Weights of a small sound classifier.
Model: arch transformer, layers 12.
Training: 6300 steps, batches of 384.
Data: trained on melodies that start on their tonic, played by one synthesised instrument, 26041 training examples, 92.9 epochs.
Rows from block 9, named by matrix and row number. Each number is 200 + 20 x the weight over its row's rms, rounded and kept within 0 to 999. All counts start at 0. After the name is the row's rms in percent of the matrix's.
# proj: attention output (model.blocks.9.attn.proj.weight, 384x384), inputs 128-255
proj.21,070,232,202,165,194,202,198,206,207,212,209,215,186,209,219,193,225,199,202,233,199,203,193,201,192,210,177,191,201,198,194,189,191,216,190,189,202,170,199,197,200,219,196,207,193,199,203,231,210,209,197,186,198,195,208,205,183,200,208,225,208,192,193,202,194,211,206,176,248,227,232,219,140,213,178,224,185,219,204,220,164,192,231,235,162,146,152,210,172,176,187,168,226,191,249,196,227,199,255,214,224,192,199,186,235,179,229,157,192,199,231,234,207,171,216,200,236,236,158,225,222,183,246,181,206,192,216,198,256
proj.22,060,181,183,269,192,228,214,214,139,163,174,225,231,180,178,252,146,215,224,186,165,201,212,205,218,175,260,219,228,184,226,230,172,149,253,240,208,257,223,223,213,172,227,177,187,201,175,148,224,193,218,229,226,217,207,214,208,209,184,155,209,196,228,172,219,220,224,191,192,204,213,211,192,233,207,223,167,195,229,243,185,174,203,222,183,204,205,222,189,192,189,194,200,164,206,176,217,195,181,200,203,220,174,200,197,178,202,204,182,196,224,206,212,216,214,194,214,213,187,204,219,215,196,191,213,206,227,197,197
proj.23,113,192,198,190,200,202,199,207,205,199,203,206,192,202,206,192,203,203,203,213,202,197,198,198,199,206,200,203,202,201,194,196,187,219,189,200,200,202,197,203,203,200,198,200,201,188,201,208,199,192,203,182,197,200,209,204,195,207,205,202,191,196,193,201,201,230,232,161,242,245,231,239,155,225,162,214,166,232,223,218,157,174,239,244,168,153,154,234,165,208,175,162,233,168,246,173,238,221,245,164,230,233,173,161,200,165,242,175,168,240,233,242,233,216,231,228,226,233,171,237,231,233,239,235,229,223,233,168,236
proj.24,099,201,214,213,201,204,188,185,192,196,209,218,194,206,214,200,188,190,195,210,222,173,173,185,195,208,194,187,192,215,204,203,209,188,233,197,171,242,194,226,192,175,194,206,212,215,209,207,174,177,199,193,192,199,197,198,212,182,211,179,192,221,186,209,190,201,208,197,178,188,191,195,220,207,199,199,194,195,177,208,212,202,189,190,220,220,218,192,222,215,225,217,198,223,184,203,192,200,168,206,223,201,198,198,182,198,194,210,215,178,182,183,195,212,173,179,193,195,207,187,178,205,181,209,189,186,200,209,185
proj.25,125,181,211,210,215,170,194,187,208,201,202,185,197,205,203,181,223,176,201,183,214,173,183,195,191,216,173,176,176,217,184,209,234,232,200,202,183,215,185,209,171,178,194,223,207,225,228,217,167,201,188,192,199,198,216,191,214,175,201,199,237,217,194,182,173,197,200,207,183,191,182,189,208,205,215,187,191,199,185,226,207,199,194,197,210,209,207,207,207,218,221,211,202,207,190,209,197,192,177,211,195,200,204,201,185,197,190,214,214,185,195,182,197,186,187,175,186,202,212,185,202,181,180,179,192,188,188,218,196
proj.26,275,209,230,183,193,189,165,164,228,230,233,200,168,233,232,178,212,171,172,203,228,167,166,165,169,233,189,165,164,236,171,168,224,202,192,171,163,204,167,209,163,200,178,230,233,230,220,222,173,201,167,174,167,198,178,167,229,176,233,214,204,237,169,217,182,198,216,203,189,191,199,195,215,197,199,204,199,192,194,203,212,199,194,197,215,207,218,201,207,214,206,195,197,204,194,202,201,213,188,191,217,210,201,204,190,203,195,200,200,211,193,194,196,220,193,208,201,197,201,195,191,212,198,217,210,209,208,188,192
proj.27,104,194,203,190,200,214,198,202,191,206,196,227,199,198,207,196,215,199,206,222,189,218,195,203,199,191,216,194,199,197,216,200,206,219,189,200,195,192,200,196,191,217,207,213,198,201,204,211,189,207,196,213,199,189,207,201,206,188,197,196,203,208,187,192,191,196,200,209,203,196,199,191,203,199,188,199,212,177,189,205,211,219,193,195,214,213,205,202,204,216,204,209,207,210,193,212,183,213,200,210,207,195,224,207,212,205,188,204,213,207,190,190,189,191,187,199,201,190,207,183,200,204,188,201,208,204,201,195,189
proj.28,123,208,175,216,206,205,207,213,178,197,186,192,210,192,192,215,176,225,218,182,186,209,217,208,210,187,222,214,208,198,210,200,163,176,217,221,218,223,205,217,222,200,206,178,188,184,180,180,238,198,203,198,216,224,195,204,188,220,192,196,216,187,211,175,219,232,235,164,227,236,224,237,167,217,193,215,163,226,247,206,160,170,236,236,153,166,171,235,164,183,163,167,214,150,238,170,246,221,236,170,233,236,157,164,187,161,234,175,150,226,242,237,234,233,243,240,227,233,170,242,242,234,234,224,226,231,242,167,243
proj.29,115,193,212,193,215,185,190,191,198,199,205,210,200,204,208,190,201,191,192,184,213,179,177,187,196,205,208,189,191,207,190,200,222,209,210,201,179,218,189,216,181,194,197,206,212,207,211,188,168,195,192,189,193,202,203,196,219,177,207,191,207,217,187,203,185,156,165,245,142,158,153,161,254,162,237,155,240,160,159,164,254,240,156,158,258,260,256,171,246,225,244,247,171,245,144,243,157,180,142,214,169,169,235,235,178,247,157,254,238,173,157,155,165,167,159,161,144,148,258,144,163,174,145,166,172,172,165,239,141
proj.30,060,164,205,189,218,217,196,202,214,217,191,201,177,206,207,177,226,184,207,184,223,200,192,203,191,195,171,208,172,206,199,210,215,235,184,228,195,221,180,207,178,213,189,231,218,193,208,208,169,181,197,152,192,156,234,194,235,189,210,162,199,203,190,198,204,218,225,168,197,241,188,241,183,211,182,161,169,228,217,234,184,195,236,218,205,175,164,240,186,241,221,185,241,201,223,188,231,196,204,154,227,241,166,142,164,170,236,229,171,215,207,202,251,196,222,197,175,206,221,212,231,228,187,216,201,201,211,182,200
proj.31,105,187,225,196,214,179,193,177,215,234,208,199,185,205,210,175,245,169,189,199,227,182,178,194,183,220,180,181,165,217,208,193,225,250,169,214,189,206,175,157,173,189,208,232,222,229,232,243,178,214,167,173,186,196,225,180,226,175,209,213,221,218,176,179,166,168,164,224,168,183,170,183,238,164,210,156,235,171,169,145,232,244,182,169,240,231,232,171,235,233,238,226,182,239,169,235,165,172,173,214,176,175,237,220,176,233,164,236,231,193,162,170,173,165,165,186,170,160,246,168,166,170,167,189,185,179,169,209,167